config = dict(
    model='masked spectrogram model',
    hop_length=160,
    win_length=512,
    mask_ratio=0.5,
    width=192,
    optimizer='adamw',
    beta1=0.9,
    eps=1e-06,
    batch_size=128,
    epochs=25.9,
    weight_decay=0.2,
)
Rows from block 3 of a small masked spectrogram model, named by matrix and row number. Rows with one number belong to one neuron. Each number is 200 + 20 x the weight over its row's rms, rounded and kept within 0 to 999. All counts start at 0.
After each neuron's rows are labels from the 100 clips, of 14976, where the neuron reaches its largest size: "lies over" is the class under the peak; "responds to" is what is common among them. Only what is clearly more common there than usual is listed. The data: phrases spoken by 400 fixed synthetic voices.
# u: gMLP up (value half) (model.blocks.3.mixer.u.weight, 576x192), inputs 96-191
# v: gMLP up (gate half) (model.blocks.3.mixer.v.weight, 576x192), inputs 96-191
# out: gMLP down (model.blocks.3.mixer.out.weight, 192x576, transposed), outputs 96-191

u.564,198,192,213,204,228,183,228,221,229,204,177,230,218,205,191,175,173,213,201,223,168,209,235,166,198,210,211,204,237,195,205,212,177,191,204,206,185,210,193,193,226,224,199,221,214,196,200,204,203,184,239,215,192,181,227,193,196,180,208,210,193,196,208,235,193,176,220,195,195,198,209,200,197,181,202,163,200,173,201,186,190,209,180,165,177,197,188,205,224,217,224,154,177,203,231,144
v.564,192,166,182,178,174,207,202,172,171,204,171,187,205,176,221,199,183,215,197,205,210,221,179,198,196,183,177,202,200,164,202,221,213,194,219,203,146,206,185,218,184,203,222,164,201,221,218,227,217,203,200,187,199,200,232,192,181,225,187,207,228,212,277,183,204,163,220,223,174,200,167,186,186,245,172,184,171,190,231,226,169,191,234,206,159,206,201,190,210,202,181,215,201,172,183,230
out.564,200,185,197,205,190,184,276,204,216,216,204,210,176,178,187,217,174,209,186,170,226,221,186,197,220,204,200,243,219,192,189,204,216,193,196,212,194,192,179,207,212,189,201,189,211,219,207,208,232,201,207,201,227,171,234,195,201,200,189,205,185,186,216,228,187,187,208,214,206,240,200,190,220,179,172,219,194,168,202,207,187,184,204,215,208,212,217,197,277,216,190,177,189,184,190,217
lies over: silence
responds to: mains hum

u.456,198,185,209,212,188,227,202,190,165,196,180,199,174,178,179,169,196,209,199,208,168,206,194,254,199,200,194,165,245,224,185,203,225,226,180,205,210,184,255,197,201,191,226,221,208,188,193,193,215,200,180,176,209,189,199,192,210,216,166,200,197,187,175,252,205,264,178,183,204,209,212,219,188,184,173,171,207,209,191,181,193,241,186,219,237,178,226,208,214,207,186,186,193,218,197,187
v.456,231,186,205,225,192,205,199,196,155,205,161,200,223,206,205,181,208,186,217,212,196,238,206,231,219,188,189,175,199,186,198,214,218,213,187,194,163,203,195,225,210,178,176,198,144,209,180,216,171,229,204,220,231,211,205,232,228,223,183,211,193,190,206,183,203,215,173,196,172,190,201,194,241,200,182,199,185,203,197,192,208,170,168,204,199,204,199,193,202,211,206,201,194,215,192,204
out.456,183,223,188,207,224,195,229,169,208,210,224,223,196,177,182,209,196,190,185,158,200,217,217,195,189,232,194,239,229,188,192,207,209,189,184,206,182,220,189,203,210,139,191,193,198,228,209,233,192,183,202,183,175,142,205,193,219,203,197,183,186,184,212,242,174,196,198,206,185,200,226,184,184,178,218,209,191,190,207,200,188,242,182,153,229,209,236,179,228,219,148,176,174,155,229,183
lies over: /i/
responds to: /i/

u.478,227,194,211,212,219,168,194,187,190,185,163,188,193,227,203,176,226,172,229,208,217,199,173,229,183,204,204,195,216,198,227,175,182,200,204,235,203,198,188,214,173,228,200,248,194,199,224,197,158,219,183,219,174,210,215,247,201,215,216,197,214,177,229,209,191,206,162,177,180,193,205,190,212,214,258,188,223,198,236,187,168,222,184,228,204,197,187,224,193,177,216,188,196,160,189,225
v.478,191,158,223,244,175,204,216,171,231,165,243,197,240,218,195,221,197,161,188,191,174,208,165,181,205,193,213,208,211,191,241,216,203,196,231,179,187,165,205,164,220,240,207,190,215,239,233,197,222,188,238,161,196,188,168,182,195,173,193,194,217,207,191,198,232,206,221,247,212,197,216,169,185,223,206,195,203,211,197,199,202,208,179,208,179,190,190,200,195,201,205,187,202,209,214,182
out.478,171,205,224,190,211,202,217,212,169,194,243,212,149,191,205,220,168,200,205,167,211,202,214,177,167,199,167,208,193,226,199,196,198,207,232,240,195,202,182,183,190,162,222,193,217,176,212,247,215,198,215,205,196,199,210,201,190,216,205,183,197,190,183,198,222,144,237,187,197,203,205,181,159,208,215,185,197,179,218,233,195,217,201,175,239,202,231,217,196,190,194,152,173,173,194,143
lies over: /aɪ/
responds to: /aɪ/; child-like voice

u.403,184,187,225,207,205,231,188,175,195,164,252,186,206,185,207,202,255,204,216,198,204,181,216,201,182,186,184,223,203,196,189,196,193,197,187,177,207,201,214,180,184,193,179,209,226,204,222,210,172,225,203,187,221,213,164,236,160,197,166,200,222,177,242,206,185,229,154,181,236,209,229,209,206,200,213,226,218,195,185,195,189,206,227,180,191,180,204,193,202,179,196,191,181,204,203,200
v.403,207,188,199,206,192,248,228,183,217,186,246,199,197,213,202,222,194,207,211,169,238,210,185,248,260,157,196,215,216,216,206,192,172,216,207,221,199,187,194,200,184,221,226,197,199,183,206,197,182,186,212,197,230,209,184,194,204,215,182,190,218,184,181,214,222,175,203,192,217,171,170,239,171,180,235,189,215,225,183,220,190,183,212,201,186,193,199,192,183,189,206,171,172,202,211,183
out.403,195,220,190,187,209,187,219,224,203,200,206,198,147,198,196,214,204,190,197,186,202,200,189,168,218,224,209,212,217,214,201,203,218,217,199,216,229,193,241,190,192,150,188,156,204,204,216,203,178,214,197,209,220,201,218,194,199,199,196,222,201,163,190,217,248,199,182,192,233,255,188,224,188,195,206,204,210,167,209,230,194,219,189,219,140,197,178,217,219,198,210,197,171,214,210,194
lies over: /ɹ/
responds to: low voice

u.351,200,191,241,224,198,186,202,191,187,187,189,213,201,225,199,231,182,190,230,177,164,169,196,235,223,192,210,209,201,209,198,199,188,200,209,206,220,181,211,207,186,219,221,224,190,187,259,177,198,252,194,188,236,205,221,239,174,175,225,217,182,202,223,206,199,221,191,200,188,200,194,234,208,188,221,226,207,187,173,198,176,211,204,227,225,184,212,204,198,191,195,218,225,195,216,190
v.351,223,207,205,236,162,166,181,199,206,190,210,200,247,200,232,212,197,174,207,198,232,210,171,234,231,201,180,209,218,181,197,194,184,208,212,213,192,199,211,181,191,203,209,178,174,183,203,214,203,208,214,182,176,204,200,166,217,209,182,178,205,191,230,168,233,202,209,211,176,177,202,163,211,211,205,209,206,211,196,206,260,171,175,203,166,183,192,177,185,194,191,173,198,230,177,241
out.351,197,200,223,216,222,182,198,176,174,234,214,202,163,240,193,219,188,211,200,204,210,192,222,188,167,183,192,198,217,221,186,195,237,199,191,219,175,213,185,208,191,176,203,180,212,199,185,206,220,218,214,175,219,205,200,183,226,210,179,204,203,168,225,229,216,182,210,196,184,227,193,231,242,183,191,184,198,197,224,215,188,207,192,211,250,195,149,157,213,199,210,218,195,211,200,187
lies over: /ɹ/
responds to: /ɹ/; /dʒ/

u.506,181,153,200,206,218,254,220,189,200,182,201,191,249,158,203,201,184,223,212,199,146,206,221,191,187,205,197,190,205,177,194,197,158,198,196,182,173,169,207,193,207,228,207,184,214,230,204,161,201,216,194,216,184,186,197,197,216,201,196,204,189,199,193,207,190,185,161,197,213,203,206,218,195,198,228,175,210,187,184,196,183,182,187,172,199,186,195,231,217,186,217,227,194,196,247,182
v.506,210,213,201,182,210,176,195,190,164,187,181,189,260,191,194,170,200,220,227,209,183,199,186,221,179,197,202,201,185,165,207,202,206,218,154,205,216,231,205,226,184,151,194,215,150,208,188,201,181,187,200,239,213,225,192,180,226,180,192,203,207,156,230,140,207,169,175,198,158,223,197,205,210,216,189,193,153,213,223,188,216,193,188,167,209,225,215,196,191,195,190,189,214,234,189,169
out.506,239,227,197,195,164,176,169,219,189,187,220,204,199,195,187,173,203,211,188,212,242,203,187,212,172,209,197,224,207,195,221,213,222,202,178,193,199,211,211,206,221,140,180,210,200,174,186,228,158,197,193,180,207,198,189,215,222,202,193,209,192,203,194,184,188,250,196,211,189,171,212,229,202,215,212,198,183,235,179,216,203,209,200,203,184,229,186,191,167,213,167,177,177,194,179,200
lies over: silence
responds to: mains hum; thin (high-pass)

u.54,186,184,173,193,186,201,203,208,231,216,206,216,205,211,179,184,194,192,205,206,147,211,231,161,153,226,209,176,197,214,216,198,178,219,231,217,165,221,196,209,194,223,195,204,183,193,192,167,215,179,196,211,180,208,234,170,189,174,230,208,205,201,195,209,186,180,210,165,193,235,212,176,187,187,214,197,194,172,193,219,157,185,212,170,188,202,189,214,219,213,211,210,210,190,238,181
v.54,191,221,193,195,211,186,212,192,202,175,240,181,176,221,185,188,183,215,200,220,173,227,185,199,206,222,198,207,175,194,238,207,200,184,227,224,191,198,195,262,201,194,201,174,180,182,221,193,208,183,216,206,207,224,199,200,215,201,198,190,205,189,243,158,222,173,195,202,170,238,173,200,154,208,208,209,169,218,227,241,218,192,200,196,203,176,194,183,190,194,218,233,185,214,224,214
out.54,191,208,179,251,179,201,206,202,199,172,223,186,181,230,208,212,238,175,199,245,168,217,173,211,188,217,185,193,168,196,218,199,219,195,205,188,190,235,253,221,191,202,196,182,190,157,208,220,193,191,197,188,197,222,172,202,186,189,196,216,211,189,168,190,223,211,187,212,195,217,213,191,223,191,221,178,211,205,148,212,198,157,211,181,206,197,234,201,178,192,192,236,166,199,200,222
lies over: silence
responds to: mains hum

u.532,170,204,199,209,243,169,207,212,207,179,218,183,195,224,185,205,177,185,195,222,193,176,237,198,247,186,199,192,162,207,211,202,214,204,216,201,199,200,201,184,180,224,200,194,191,219,222,216,169,197,199,178,217,188,182,219,188,199,198,207,190,195,198,205,199,204,222,208,190,226,172,162,204,189,170,196,194,190,191,200,207,229,185,174,219,188,216,221,200,210,222,216,208,245,133,202
v.532,192,146,194,211,200,235,183,234,204,184,207,172,208,211,195,208,215,206,220,211,193,233,179,178,190,207,221,204,191,204,199,206,193,200,220,180,190,229,197,218,212,188,225,198,207,169,213,196,178,226,232,204,185,215,180,207,212,226,237,197,211,233,177,188,188,212,235,232,189,202,212,214,210,205,199,235,208,205,207,191,218,147,224,187,204,169,194,193,199,217,170,188,210,206,248,176
out.532,250,238,215,159,213,217,198,177,193,193,194,196,171,165,196,215,192,168,195,258,205,196,195,234,190,216,220,184,182,205,204,186,225,189,185,215,216,200,189,213,193,188,212,172,181,154,211,207,210,175,201,187,211,189,236,213,179,207,193,197,211,189,220,165,201,186,185,204,171,204,179,198,184,179,214,197,193,193,209,196,176,202,200,205,216,198,191,216,232,199,202,188,207,223,185,204
lies over: /ɛ/
responds to: /ɛ/; /v/

u.374,182,204,218,181,224,212,198,209,218,208,164,194,215,171,206,215,192,230,169,239,185,219,215,189,191,230,183,225,183,215,243,206,197,191,186,213,202,215,198,231,211,210,198,191,193,179,219,209,173,164,170,215,203,207,235,205,205,198,198,192,189,202,197,220,190,217,191,167,184,219,176,227,189,218,173,185,192,205,222,193,194,184,162,185,210,204,178,195,200,191,195,219,186,208,196,214
v.374,193,149,178,198,216,211,215,183,226,208,175,229,226,188,187,212,174,181,176,164,197,207,214,182,190,202,190,235,230,169,198,214,191,191,192,197,209,197,223,212,186,167,174,203,208,163,207,188,176,219,197,212,187,215,185,197,218,227,226,189,209,183,177,213,176,197,156,187,193,195,216,229,241,156,214,182,190,199,197,214,229,170,190,206,201,208,196,220,186,221,198,218,209,190,196,216
out.374,215,151,210,197,202,208,196,209,192,156,229,223,198,196,205,173,181,176,192,181,242,194,195,170,170,185,186,198,192,197,208,206,187,204,191,220,180,188,198,209,221,198,179,226,216,206,191,210,200,196,216,184,168,178,196,167,213,212,203,178,191,209,177,173,198,164,225,233,171,182,224,176,182,215,170,207,196,202,222,212,239,193,234,178,201,191,217,194,201,194,221,151,244,198,217,180
lies over: /k/; /p/
responds to: thin (high-pass)

u.424,206,196,226,185,229,188,211,211,258,216,222,190,178,234,197,199,175,245,210,208,215,200,205,210,196,193,184,248,193,199,194,201,203,197,211,202,201,201,163,182,186,235,167,200,225,179,195,200,202,198,238,211,192,191,233,187,168,168,221,206,213,177,220,200,192,153,184,204,230,194,184,204,139,212,161,241,208,206,192,212,193,217,191,185,200,220,208,189,193,185,203,199,169,190,165,212
v.424,190,188,215,257,218,196,194,171,187,196,238,216,192,179,200,195,184,179,176,225,206,211,223,192,209,185,229,188,191,185,184,189,203,206,225,170,184,134,199,167,190,197,244,229,203,203,181,187,194,183,192,203,207,191,188,201,238,207,187,211,178,175,160,229,251,240,211,196,196,211,213,200,211,189,193,196,216,202,165,168,169,191,164,235,198,188,183,223,209,222,219,212,204,186,248,188
out.424,218,204,174,196,183,239,179,179,162,217,168,236,243,193,215,169,203,209,204,221,196,195,189,187,207,179,216,180,220,187,205,203,214,207,179,173,186,206,242,230,215,168,208,208,204,201,190,205,199,150,197,212,197,206,144,210,225,197,206,198,198,236,149,175,218,242,192,189,148,168,199,199,218,192,195,208,202,207,216,181,209,163,199,191,208,203,204,186,197,196,190,189,225,213,236,186
lies over: /i/
responds to: /i/; pink noise; thin (high-pass)

u.70,198,185,212,185,175,164,202,194,218,214,220,224,213,183,179,234,190,256,199,201,213,152,176,186,200,207,192,202,212,174,187,193,209,207,187,236,219,195,198,175,187,215,226,198,206,215,193,239,215,185,193,195,212,157,189,210,224,174,232,228,172,184,191,203,193,237,197,220,198,225,189,173,255,198,215,224,202,177,186,168,207,227,222,203,228,209,220,226,227,236,208,202,249,191,193,239
v.70,238,199,219,194,218,208,191,179,195,188,177,222,174,172,217,194,218,200,205,201,184,213,194,169,198,216,222,190,204,188,194,202,200,207,215,183,205,210,229,190,235,172,181,205,200,201,175,210,129,231,197,192,222,215,198,211,209,202,215,173,207,213,180,177,195,191,181,204,194,214,186,228,238,194,191,232,173,205,184,197,195,172,204,194,240,201,182,220,184,206,254,198,217,222,215,176
out.70,212,197,230,172,175,222,198,224,181,224,192,203,177,170,203,229,184,193,194,198,182,194,201,188,196,191,226,230,218,202,170,210,198,191,191,214,212,221,149,188,191,209,172,187,241,144,195,225,171,203,201,190,196,193,228,194,216,211,198,197,201,210,226,212,204,222,191,195,139,196,219,240,200,187,210,222,205,189,156,215,164,202,176,191,188,209,194,190,203,196,175,183,212,182,195,199
lies over: /k/
responds to: /k/

u.287,186,199,199,208,239,234,182,235,208,179,240,191,177,198,204,199,188,209,170,203,216,217,206,229,183,199,186,217,187,195,186,220,211,181,216,171,209,207,180,171,182,171,195,198,200,168,156,230,226,212,198,194,166,232,209,207,180,197,204,207,204,191,218,183,200,203,186,216,233,208,215,226,177,192,197,198,200,223,188,190,214,184,176,208,176,210,188,213,181,188,196,187,237,232,179,232
v.287,197,197,227,209,207,221,178,222,189,191,194,227,213,177,208,156,212,209,220,215,179,214,202,241,222,171,206,152,209,186,194,190,214,204,210,174,207,171,205,208,241,217,203,208,163,195,201,209,217,193,210,200,191,216,170,212,209,240,195,193,192,239,220,198,183,253,220,204,192,194,209,196,206,170,194,175,213,210,198,160,175,205,197,225,228,190,172,189,190,207,204,160,213,171,214,198
out.287,217,196,219,188,183,183,218,160,202,207,192,214,238,204,202,178,187,194,242,182,178,196,198,213,213,174,253,196,209,182,253,196,219,200,197,175,180,203,190,210,213,224,183,211,188,282,231,178,188,175,189,206,207,193,185,213,193,216,208,193,195,210,217,220,223,230,201,193,216,157,178,211,186,198,185,206,210,194,188,193,206,175,194,196,243,194,206,172,212,197,218,200,165,161,210,213
lies over: /i/; /ɪ/
responds to: /i/

u.176,218,163,188,193,226,179,190,198,214,204,219,204,173,235,205,182,188,191,201,197,194,159,198,219,214,179,237,169,186,176,204,202,220,206,216,197,201,173,198,167,178,191,198,194,192,165,187,220,159,202,198,205,163,212,217,184,204,172,230,207,197,192,208,201,186,233,205,222,196,199,190,205,186,228,219,215,205,190,213,204,206,219,206,242,181,211,209,227,200,200,201,233,189,208,136,234
v.176,185,217,227,250,248,253,182,187,217,217,190,190,241,219,179,168,226,207,228,203,183,229,216,203,206,229,247,172,197,208,195,196,202,216,183,176,168,180,197,182,181,188,200,189,206,196,200,193,225,218,182,197,189,215,162,202,212,201,235,216,222,234,168,194,204,169,236,204,226,194,197,199,201,224,199,235,209,202,196,164,214,160,213,176,198,193,181,174,192,224,199,216,185,217,233,151
out.176,218,198,180,185,213,198,203,206,202,203,167,196,179,196,180,221,140,184,174,184,233,229,164,193,188,221,217,189,175,201,194,192,209,205,216,202,203,159,173,203,212,194,197,159,217,186,195,197,220,154,214,191,202,193,200,162,213,201,192,193,197,192,212,219,209,164,223,207,181,203,161,200,203,191,220,244,219,200,213,178,207,214,199,216,224,212,194,210,196,191,175,183,181,208,193,223
lies over: /ɛ/
responds to: /ð/

u.269,174,237,199,222,203,192,187,204,231,166,194,186,203,179,207,211,207,162,221,185,220,201,229,221,191,199,173,237,180,202,240,203,160,186,203,191,176,226,197,229,220,205,206,205,168,195,190,216,186,207,228,198,208,220,204,234,190,180,194,204,197,165,186,168,168,226,215,167,211,187,193,196,218,239,173,207,187,217,227,226,205,198,178,183,200,194,215,193,205,198,150,169,182,190,175,207
v.269,219,211,212,243,183,218,170,196,197,198,219,208,195,175,216,184,226,202,230,194,199,200,212,195,235,202,226,197,205,197,178,194,224,208,201,199,186,161,200,202,193,207,231,198,181,205,195,219,214,187,192,197,219,218,196,155,229,198,181,182,179,187,212,200,196,242,218,241,211,189,173,227,232,225,188,191,215,218,206,174,199,185,217,224,194,198,182,187,210,202,172,188,196,200,209,179
out.269,260,236,203,223,216,259,210,237,198,193,197,222,226,160,191,183,206,168,203,163,175,195,190,198,176,183,204,179,198,198,234,187,213,208,189,209,169,174,167,211,194,222,168,198,189,232,202,207,186,183,188,212,207,190,182,200,208,211,182,214,202,213,160,197,219,228,184,180,209,180,164,166,198,206,179,228,210,205,193,198,184,194,193,204,211,216,223,199,209,195,193,170,219,199,189,202
lies over: /k/; /h/
responds to: child-like voice

u.365,163,206,233,201,231,242,180,180,162,205,207,193,211,196,222,148,221,199,187,185,203,199,215,204,197,183,181,203,229,192,181,197,168,205,209,134,181,175,176,187,209,192,211,196,224,169,203,220,229,226,195,186,185,215,189,200,142,215,168,205,205,217,197,156,209,214,190,216,192,219,190,190,195,200,188,265,198,219,170,214,212,230,220,183,238,213,174,196,188,188,203,217,160,194,214,190
v.365,234,187,206,209,227,203,206,203,225,200,231,194,201,207,228,218,237,176,231,208,185,210,200,187,232,200,183,225,218,205,193,214,144,202,181,173,197,246,200,202,207,196,206,211,184,192,201,201,179,208,203,178,210,248,196,196,164,200,205,195,246,186,239,218,210,200,242,174,221,166,194,147,178,222,172,238,198,186,191,205,203,216,195,199,216,183,228,236,193,179,194,195,180,246,202,181
out.365,221,185,250,222,206,199,179,206,147,187,200,177,196,220,206,187,194,215,176,199,224,197,186,220,214,209,212,197,163,214,199,201,182,191,203,169,203,181,220,161,237,190,216,210,186,150,183,193,189,238,200,194,189,202,202,227,201,196,209,206,220,215,219,202,184,223,202,194,243,205,168,183,184,224,203,210,199,222,198,198,196,194,210,221,237,213,192,220,192,207,190,249,159,232,158,202
lies over: /k/; /t/
responds to: /k/

u.150,160,211,237,201,188,193,179,213,164,187,188,205,207,205,198,184,174,195,188,216,176,195,219,247,192,220,222,220,209,220,169,213,185,192,200,165,201,204,212,202,200,193,160,194,188,178,270,195,173,235,179,209,218,220,246,230,155,179,200,197,203,190,203,186,197,210,187,177,187,194,187,200,197,190,208,214,195,208,195,213,198,210,222,177,248,199,169,185,193,192,169,209,165,205,233,178
v.150,223,220,204,201,176,180,196,192,196,224,219,195,207,227,220,225,185,168,181,207,224,197,200,195,218,157,234,207,181,178,176,201,177,216,190,187,172,179,181,214,190,202,198,174,223,213,220,200,168,200,211,219,173,172,178,192,183,206,190,188,177,205,228,198,190,200,231,247,178,169,198,199,192,188,204,164,229,208,175,165,232,171,190,195,160,173,229,214,185,188,240,203,198,184,217,237
out.150,177,196,223,203,200,168,196,189,197,200,179,190,185,201,184,237,158,206,181,210,209,191,189,244,183,201,214,207,225,218,213,197,198,209,227,171,196,193,193,207,230,222,179,186,184,190,205,212,187,213,192,197,197,215,247,221,208,182,179,204,216,194,231,196,217,185,203,205,219,246,188,213,223,191,188,173,208,189,205,175,213,192,185,209,242,195,190,176,196,195,197,224,179,219,187,208
lies over: /ɹ/
responds to: /ɹ/; /dʒ/

u.5,222,193,167,191,159,222,178,163,201,217,196,197,201,259,225,218,223,213,230,218,164,183,200,205,214,196,181,225,178,212,215,192,213,188,180,195,215,218,203,223,198,210,226,150,178,239,219,181,209,231,207,199,203,216,196,201,215,235,203,199,235,235,216,172,200,219,191,199,214,159,185,222,164,186,201,198,203,228,177,210,230,184,200,198,183,187,215,195,174,175,182,208,190,186,207,233
v.5,209,176,212,201,220,216,224,185,183,170,214,182,180,179,199,185,216,207,214,199,215,205,204,195,220,186,254,207,181,228,211,176,161,215,230,211,178,183,170,196,219,212,233,181,201,187,214,186,216,227,205,164,201,186,200,203,215,198,209,204,208,177,176,245,232,209,219,226,211,173,195,181,201,173,241,179,233,202,196,178,232,202,181,238,192,152,190,191,188,196,241,209,191,176,200,201
out.5,192,211,203,210,208,183,190,218,220,201,215,216,188,156,204,205,213,202,176,167,230,221,204,203,197,219,192,176,216,191,203,211,220,195,184,208,173,214,125,203,257,178,185,217,189,194,178,181,254,152,200,214,199,188,211,197,222,191,178,202,200,201,203,213,203,185,195,202,178,205,202,202,194,200,181,209,196,200,196,223,156,200,168,193,193,194,175,188,183,195,181,166,217,179,178,180
lies over: /s/
responds to: /s/

u.83,239,219,243,234,203,198,189,211,179,215,187,206,239,246,205,205,195,228,188,198,189,204,212,226,195,195,237,204,184,205,202,199,190,193,179,196,196,173,214,218,226,194,186,197,183,194,172,178,170,198,178,218,196,220,216,236,233,212,220,198,201,171,260,179,204,194,189,195,213,198,189,173,177,194,209,219,196,219,224,207,202,164,179,201,205,200,215,165,178,182,147,228,213,211,183,181
v.83,220,230,240,223,181,160,193,189,170,184,192,194,188,206,195,220,225,204,186,228,193,197,207,201,179,184,166,171,192,182,199,212,228,216,223,174,195,206,216,204,247,256,182,207,190,216,200,192,212,209,205,182,236,209,196,157,194,208,202,193,178,244,200,220,186,238,211,193,163,179,215,206,178,169,200,167,206,193,166,175,201,234,196,213,206,182,229,208,184,220,209,164,229,181,202,223
out.83,213,224,230,179,205,210,171,221,182,208,218,205,199,207,203,229,171,207,193,207,227,188,221,212,173,180,209,247,185,212,188,206,188,210,210,184,187,172,166,211,206,208,188,208,192,167,206,226,244,198,206,192,215,198,198,219,214,203,187,198,207,181,208,215,215,209,192,184,202,234,198,209,270,202,193,204,192,219,179,199,193,215,214,228,222,187,217,191,179,197,175,195,165,206,186,181
lies over: /ɹ/
responds to: /ɹ/

u.132,179,175,203,209,226,239,199,182,182,190,210,194,213,187,210,221,154,210,246,210,216,203,191,228,217,186,182,235,173,189,246,197,181,166,219,177,186,203,202,203,220,181,222,190,209,200,177,216,196,216,201,177,196,204,250,168,183,222,189,197,185,201,210,192,178,207,201,214,240,204,215,209,212,241,229,204,201,224,192,201,207,177,196,206,252,215,213,191,165,181,181,187,214,208,200,201
v.132,206,192,239,184,211,214,200,170,204,239,207,198,203,207,183,198,183,177,169,193,199,190,197,192,220,214,200,168,207,180,166,211,216,199,170,189,198,203,226,176,182,219,229,236,218,172,183,176,192,238,208,205,201,186,161,199,190,185,174,207,186,212,226,225,195,210,205,226,214,227,160,229,201,207,177,188,214,200,178,170,156,210,199,212,194,213,222,214,204,228,221,216,219,197,191,208
out.132,212,200,187,197,215,192,201,202,182,212,205,208,191,206,215,194,202,186,191,208,173,213,235,200,219,180,207,211,226,205,193,191,185,222,201,236,167,166,191,173,203,173,188,194,232,206,192,212,217,168,178,207,218,205,227,213,206,220,196,206,234,173,188,204,208,183,220,199,214,180,176,182,155,204,203,228,210,202,184,196,203,234,193,194,217,200,249,184,198,189,202,182,156,182,191,172
lies over: /aɪ/
responds to: /aɪ/; child-like voice

u.416,228,221,228,223,226,206,190,224,166,192,194,204,201,154,185,198,222,201,185,227,191,175,188,199,211,224,243,164,228,204,187,220,195,222,219,177,187,194,210,195,213,231,214,237,214,206,233,180,177,228,165,215,218,181,185,247,234,185,203,196,202,205,236,218,178,209,207,190,191,198,188,179,190,192,155,202,180,198,167,204,185,202,223,193,193,178,182,184,201,204,179,216,199,236,197,215
v.416,214,225,219,202,180,177,209,185,204,164,210,168,213,206,218,218,187,176,169,185,215,196,182,238,194,215,201,229,222,195,200,191,208,205,227,181,191,224,162,212,166,221,220,223,221,185,198,163,212,232,199,183,196,194,212,172,177,205,175,183,202,217,247,221,254,202,200,205,202,193,204,177,199,217,204,173,207,208,186,200,218,241,215,212,194,196,182,204,170,186,215,176,178,221,183,228
out.416,198,182,214,209,215,210,183,216,174,218,238,219,211,214,188,197,231,192,177,207,217,206,210,215,190,175,179,221,174,215,190,199,221,214,201,184,178,222,188,205,218,188,208,207,190,191,225,206,194,216,211,205,210,229,200,209,190,201,190,203,221,219,212,214,211,189,201,198,179,228,194,198,244,195,202,183,206,219,198,195,188,167,224,220,247,196,221,186,190,186,197,191,181,222,177,164
lies over: /ɹ/
responds to: /ɹ/

u.72,168,171,213,228,215,202,233,174,177,191,235,204,253,225,190,183,245,207,211,224,200,184,201,201,201,193,219,250,184,188,192,200,206,169,191,202,185,184,183,177,197,199,195,190,194,212,182,225,199,271,212,186,195,191,180,221,238,187,221,210,144,205,186,198,181,236,177,200,206,209,240,234,185,181,237,204,203,202,161,185,168,162,199,210,190,199,223,194,217,210,206,202,218,175,221,225
v.72,212,179,231,206,214,223,223,230,201,191,202,171,198,195,231,206,182,251,226,197,184,172,223,192,215,159,222,199,188,244,225,184,202,200,208,193,199,227,206,187,234,210,171,188,186,191,199,186,221,205,209,190,147,191,268,165,206,202,195,190,212,202,192,217,206,197,187,177,185,196,186,228,205,188,221,198,219,193,206,198,212,210,211,209,211,199,192,191,181,151,216,217,219,186,198,242
out.72,217,204,167,162,182,187,182,172,183,222,229,207,226,218,230,232,218,182,208,190,158,194,218,198,187,178,213,194,220,196,247,168,210,216,189,171,221,240,210,198,212,210,202,186,190,231,218,172,191,200,167,219,203,216,225,199,202,216,202,186,221,217,200,204,213,155,222,201,171,200,195,217,175,199,187,218,228,209,177,189,205,191,235,201,231,184,204,207,189,168,225,183,201,180,218,161
lies over: /s/
responds to: /s/